config = dict(
    model='masked spectrogram model',
    dataset='two synthetic voices taking turns or overlapping, over music, noise or silence',
    train_examples=26041,
    n_mels=64,
    hop_length=160,
    input='log_mel',
    win_length=512,
    method='mae',
    mask_ratio=0.6,
    loss='mse',
    encoder_arch='vit',
    encoder_norm='layernorm',
    encoder_norm_position='res_post',
    encoder_activation='gelu',
    encoder_mlp_ratio=3,
    encoder_head_dim=32,
    encoder_fused_qkv=False,
    encoder_bias='all',
    encoder_qk_norm=False,
    encoder_layer_scale_init=0.1,
    encoder_parallel_block=False,
    encoder_inner_norm=False,
    encoder_patch_size=[16, 4],
    encoder_layers=6,
    encoder_width=384,
    encoder_positions='learned',
    decoder_width=256,
    norm_pix_loss=False,
    decoder_layers=4,
    init='trunc_normal_002',
    optimizer='adamw',
    learning_rate=0.00088,
    beta1=0.9,
    beta2=0.99,
    eps=1e-08,
    max_grad_norm=1.0,
    max_steps=14900,
    batch_size=256,
    epochs=146.5,
    lr_schedule='wsd_sqrt',
    decay_fraction=0.2,
    final_lr_fraction=0.05,
    warmup_steps=740,
    weight_decay=0.4,
)
Rows from block 1 of the decoder of a small masked spectrogram model, named by matrix and row number. Rows with one number belong to one neuron. Each number is 500 + 50 x the weight over its row's rms, rounded and kept within 0 to 999. All counts start at 0. Numbers have three digits each. After the name is the row's rms in percent of the matrix's.
After each neuron's rows are labels from the 100 clips, of 14848, where the neuron reaches its highest value: "lies over" is the class under the peak. Only what is clearly more common there than usual is listed. The data: two synthetic voices taking turns or overlapping, over music, noise or silence. In brackets: how many of the 100, against the usual share in percent.
# fc1: MLP up (decoder.1.mlp.fc1.weight, 768x256), inputs 0-255
# fc2: MLP down (decoder.1.mlp.fc2.weight, 256x768, transposed), outputs 0-255

fc1.470 128:482507474381480472505510516424521542540421596513455510540541392430478496484543623489507401635513512549439509542594476457471510444531560494495535540495513497588600439510535513546525504493595439509504488491491502454546500497495568404329473460433511443411507386494465513573499555439430460543484484508449475553399532581428480461480467510443485494476450505468451526494503486487491480486383525440470512441468485458493502500501498500443507491484512530441580526573551476567606480447502456508588481479488484523552533584563466537514450494474560501491564452469567559566509545508501560609512540465554416490459547481496497492505494530500521497524489503355394541504516431521529491464418477540485594542512482552431460530472496493340453462492576524526472382520374515433566480452462477
fc2.470 118:518526501495472443517505525471488504514374448471459486499453579504500370535509472407559487505588511511507552526417460540481447562438504440457427558450573529518541398498472476482489550518517544538504487510494441524556515438463443510427409410510458450531531455515483454554474485545492516515448419492492510436522426540443499394457534555478457526455476447476467585457528543544633550529515451570504558547454525409502488450451514434427423442394500514550451451633526489525576454452497459522590411528613550497614552581536432474508484498444497407519532425444473489449561419545435445453568404448497556434411524480407469489507432440445425439451540528515564479495471482528470568439492474478508500473428511479447477580428472473416448504546429565481489430476505476475495447503582528
lies over: deep voice (39 vs 14.3)

fc1.685 014:491510529564456558482550498463438462498607549511546569570404530503461512535395446505546528567457594562490487510494520479537473455536449504481447494503517523471568458682438461432507476490481511532524456490469439526479499522519495584477466505537431454559417635437504498518489574389505573492460490489455464484462533520505498533509493496570530517503499482506564413473508508512449513550546552462496456421561473468493524506496502623553620456502453589466674365452489492537522350566415546494565447636522522518485459524426542401475433507533451505490502421486512522538432484532465461464560476514526523446376523554509470471494522541526517505502497484521461527481432517502556487536500603499486467440535546599535524528551440503406445552518569500455490519524532477495532641550556476
fc2.685 020:482554458503493526524531500526472474472434467415475483481521460499313556537494450502481506475494537532418560474502507466503479480540530491502432503533524530536519535532610498549488526463492523531496507493488442584462411431402514435491519455442485515465441493530358457551488453426442504467481431360480558518488509512513539615516417487614525498594604482559500484444553547496493562501506502493474508491506531508593561529451518421518490620554474516506476552525444527512521542478556463553535531512493509487493495477499469451485480513500519548534501430307528506535521354486537475547489536513426489594501537487549453553356447408535529492573417403509521501474494460440435503492479507284508433522513502492529377507448520554452473539568532540530496449524500519552500525489417502
lies over: low voice (38 vs 14.9)

fc1.408 012:506551518391463456506481482507509576461505505449510460391598531531498520412541574575482440520458465464420505561489465496450547512544503602461506464488505429476527587530586466553558502412455606480471465479499549514510505493537500524400496501389465532473499409537489516600510478433382527586415445359479570448493548468451504497517484454470571434447464530471467604609451526601500472459494499465508457535491473413533489505500510425497608390435463421481429481476536561501477496480578494499518468467498534551489515436468454385543433492559559513505469434495481543526452531522539472585503468541444513493507559496504456491476556453455491511513330480482501525462471528505535441475499524500533405477563500514513480479534465590522486604507534597527454554526694512493504530456473484
fc2.408 019:542427474458491429487463558466525574504538492464539481464522467492441539509497504478542506521510478555461514519518445485527499518413479528495432498485499558519480570279602480455499498530475561518461460511478581535527611487432505499503470390454455482469547504496563503478460467494444474505534530676547530501485518468515480609352510520514390497471540481450491591551416504531498465505489518497493455511497483486438583605458533564669454381483468453442463577478473492496512546472533508493495528538501491511537484531521505457524440476521530443517505497465443538510495512512495512483495471480455512629489486499613605500565765376560539530432529497558506529494507553435470507484484464542522503496492463530488557487481494529494519538447501482515490505478547482365498450454554555
lies over: two voices (38 vs 6.8)

fc1.547 015:518517532455520546435436497512488442495545584454462469595508508469494540419447357505565457489459518500494518423501537524466553466497614503488523500513546455429593508711479560488506496453514440455453433514537424504446506549558470476467546512522570573535491431408514522468510555563490530523523493554499530500503512530483483539500507514494464444528518501485435450541588453558559496523471550461519547493485487517486504506509514409501513478625390538441565495542608483502543490544479543523425513535499487487518514463445477509449500422446606520550512568493505527465548528420490505440401479512462530494481507550513480481498539392509459500519565483497552520355550507539481357525508537454502530494554495488540495551467625589537601401495505611540435482460461531459401675533406452
fc2.547 020:518505483504530489470545521453533479489523538467501448496495443531606521517464404528576515534493495512493556470483446502538517471513550494512377495485514507501509534592704467483516486466494411512484450502466516491426588483473533438492511482496545630490569497504572507547566497495429451494466492422466501453483513513484546380414509518603485425541480425529481435456473494513562507519507526479504495522475550469480501466347574529495498448498485455534487676540483479501437432503394495485514487523500501501496519476485505488458474486475534548472511462668561469453578378457502494578526444505474556571530500466574753538466611537524523520492511502449481515436531573428478487480480477515538531508508448472499511508511551550414539512486501504540379487484506547576429469555444586
lies over: two voices (37 vs 6.8)

fc1.403 110:474489519530526527511561508450524404473538522516419601421527393522495496470419448510460508500451431513446449450574471515460536400564446589514513436497431507424576491505498499459523549489598519409416437444378436393436444465438374474583501464451509470458460651455451487490528503585461477462395496586476506461454449495405479475526402435471425477481452496463472448419517491500463472449520444551530475504506481493492498501503497447485534516475425489446536493439460505426581462475508523590485521484372396475393451470534503534469426589545523514443534444489487487477531513468514443525484514677497498501456545564500503497504489528505523507491490425405421503424514540450480481370433506543485458449494480563507492490484423528448471506488507428537536509565440489454476481568471450
fc2.403 112:473563468485569449560524572481449488531407495454503538456515588525522471480509552504489599566571543515446426534519407489464537601512506421481533487504546604483592488537501536487513540547509522488501530446415478429488511522552519541645497526464473496489526492497514350639520557580447537561452495499529451509544549349553464518518409516517511500495476447483495476532567515513512490560535424486470572434448512407511479488521560448514422527430410566435538457580446487362527528414462565431531556530529467624439428537539465536530483517425533518556419493499507456389421513493434478568454488410509457464483472525475505495501495571510490488506534563517642504466486550509510525517565521509506498513519511583485437411511561550414449495579489526549572484421413490549468521469529505
lies over: deep voice (36 vs 14.3); low voice (34 vs 14.9)

fc1.260 131:514572487486518505555545473524506586471579464501535526576439473436549608393588497599499484489436454616459538382484518571498464482499547438492576397545466459496434596491490518430531556562474399470470468499503478458520443471535416578470502443495465468437442473482431500464475515507484477401546483503516523452487493471456523488496395510436479405485479472500489420348471454453430495405486529452531443519471480531506505501496499537499504554474427634520482507392551474524418537567532542550634607455479474519428550458488609458449381558490461495449588560517498476419517475563544469524379532516529442506533484459498498493493500500500507490476395516398456416478480465467528471555435506550463492508407526530518483416523480413518456461498481474472474486542489495497485407543471427
fc2.260 119:490532538515459512587489575522516576586493478486559459527471504462437459416578447452615479588560570516487473486341481537544511450509524511509524563472476506434426444521500462449499491452473463463490493463437463585507502467460413400409436530513504496568498461499533497571506522499512417501540489520552484447540454526497411553510511512432590573464423466507479544547470587553580491586489481603519530587566482510492459475507498483462485518465403500519492548583530524517450519486523410597462387532482567525515421446518527472535333563569508516531500441473569501451532517486393493487612459542505621507487362467461452493456467541467461505516567438523631506564427487533509503479491420462507535475520509432515443539459515534465526527474446565445469524452497510413475621563509496
lies over: low voice (34 vs 14.9)

fc1.764 100:604598572541600477554490514404400498507490488476505453512541391549538476436564404503581515621499477457420514490476530499477454476521460451499471495517470497517474456386455478566523492556352452342372405426336488395454455470392510484561427466482460448481531379402480491472504442468475505559365516474469482517451465468461466461499492532532408574542494540462488466460624472538546586455433474496477548460428495513503498507496500557430519528536436498454450460471460550487476440516485468515492486453479466515523490482538476457642458524465454502481541445505492527486494475513483444548498506441518471498483500567501506501493474496501486494456425478460428457497629471480489465429442431440482421443486455404513530509505488465484441402479488511505513490506469489471497443468479447
fc2.764 088:561570474407477372477503425528546606440553501464499516492507650488500417481604591468559506499521434501488601481499495560545524487571515528518510556489522527580549608543449459488500490472516465449520508434420506437546493607576488594485451528469578505435511456448492509461476505424624367508459610489509494489544429493519511519560457541439524519503520457509516491466579477506373543579485514491468543602525529487519494499554521421549444556547507563325503521524419488467449459458501548506525576524480523559449518531508472421586478441448558530426447509533468511471479479528437466605511527549459486524492547467516579528558478506508514435596463538613460471488525501456526562541529535481485407477555488456493483494581560470586479482489429428469446534494537498596538483468466485
lies over: deep voice (56 vs 14.3)

fc1.712 141:484519490516499490508502427539516533402534589515534448510431443482494438512583496456438525540448526536528478519441368507565449483543525474483515419472528464474588520586491532459482549440613552455455467477412482428460469512525274538417449465441478510491502484514482495459453423606479399382386500542526520493506340486422457459483501469477500487491495506470490450488456415551460476515533507529589481562503501494503504501500492468564502525464479506436545534452559364516498578462441549457424444502560495584497459574583515486504477549444569522372469494492559505539501532505553491445536492563501487495523520477499504502498485530483522499545543474524495465492481458472450357491517431506476392383442468473467478358470515523511503548481480523361464495562539503458462461523431475
fc2.712 148:469505548510595572454520514607419416498537605435544553537520497521511499572491452424549538536488518459455538464507564502520512538406505598477450564516508461379439473489473447473579539491429494478488462507518450559506456468462481615509478436473480449539532571538462509459484355565514437511418482444498544463472545558534491480413611589471514507490457515473494509461479625513539466650521479532531464490537434488488458441442465462450462502453537459491459416477549442464498446437472443537335417430528527488488510506526397529499532514566489433439429437475525490541521468449433534489502531433506452491513421640443443460466460481471465474484508480558489541479440468483481597517515410446466431593506527418546497478457543502414453570477532517377456516445520489442483509539454474
lies over: low voice (36 vs 14.9)

fc1.152 144:386443440427495506535522489465481521575500519534462536413481423549546425511505491489549528506481500504479486409528515579559491484505475555481515527446551538469513446448543510467500548432547500434428428436387451407516438448484339465540428449444482415509504547445472506436466478440488426438432517495518500491493397465391494431499475466422442456506470528459466457461497472643418385353489445521506468415503469503501501500500501493459535480528474538487469516427565593461456583558471567563511468527538409479523524435551608394593488558482498498584533441497538449397503499492437556447552471595476526511537525543500500499498523521503516497491506483556503548431480421481450469436472394505468455475385477473465471426488482482470397453482473436507480583551466491441432434557501469
fc2.152 159:508622552348576526521559493484517552395373475554612421438471518609484454365463546435585455447401444538538492628468511582542545491534473419549563523441436525503515486479510504474546603530460526534480482494490555511485492482525520466511547549565568558535506499511486518484476526488566542522366484488525470534414521517431526579524497576506464515486515392529441462543527464469516505508613445515502628383444492462492526532512514529550514497565532545463544485469483464422485611535474563427512556436469398466581503582569491470530577449444504530425530471504481590510428549505515389480465495484507392478552524457513512470511519546526515508488457536560567447579476477498468527567540497545485532534450504570484511439502527490499465496489462504568482487605479502516457533526573480
lies over: deep voice (37 vs 14.3); low voice (34 vs 14.9)

fc1.128 106:459441457480446440504527464546520557535477524458472507508497566464542482507461464476464506580466468436489488436541495430555640496460543487442478580540471472416599454443522461562449491520505516499495490473499530423501500524439520535467465483466350399397501491516517492451495452475350542466463471384432460558455439533494492481489484580496457530460487541475378473484480469418437488467440551484520574603412520594496479479514519622484465457467356542409378498400531445532499461462456480454392522439470507424451470538511553528543494521570541488509448522490563485489494499523447471454474468563590509590500473595518494490489494586530620583546535553504536476442494466516561443537482512442479519596504452480421444480481483459455454512483528440558481602496436457468521612463506497
fc2.128 131:508549497529554434482575548543551538486495492591449552493431441555480456527494468500469489471478508507482551436485547493483492505508538471507523514495487451517374524498501545519595490470493457452491451532499534654481495430479480557511542516479541541483505596514495429488505440476483476472504449515453511520464519515510502498510541490506504504506480505513478519530520556590514461491470524626509513449655459236454483487524494497561466500538569561563529487636533582468535498512520469553519485524521503513509516488470497507481547472513607500469526539471539525518473539531555477439525569435300354411523436301469482464538483514501430476472340348458517479469529444491475566458464504503497500554564532469488488561455496469518450542487542568553506513501545515486505540533438489
lies over: no speech (93 vs 34.4)

fc1.638 015:496510472416413616489482576481472431584489454411517521473464535510495478482629437504642488497505415456452517539528494444531412504521431562470438578570491456497483487532615440515403525514433508480469457502435539500492509465483529571478491494437427577514469392475481498476533498447406407570397455463482520502564550464511484438524470434404486438519512503485533502593483528470467568594459466452469489467557514531510502482504511503499570578548495460487378375502379515487658528518546497459498511488502487541508499492464506478445431510566473520468538406466497605441497504531538504509423505497520502494608510441513484527499603577491537500526515526512481483631412551484548521510522527502503411459530539476465493413468506505523480496513487471492541445567649519482573507446616473
fc2.638 018:539569463478497522388467601541492593500474470477508547478496475503643487544526445460592500536480432498410499516482489483488520542489439476551407527500498500532485540555484477530472509462452578496422363514512574496603610503518539623514551442399506603484336526498564481474447500477477500490489508460557488465519470465465388429459559546433424481464511508426516542587447496547481550567453522520504494510462496503493427482581528550531536496460549527644481441453507536454536534532484529484520501511508469530542486488424523472515460472541524504529499461445452595506472490505503537513491496510463528472508471544560559636576484460552541430448512577511503509503521527240451483531466541521591504489476610460507552440502458483541521493494483481507561482469523541513555465475615442
lies over: no speech (82 vs 34.4)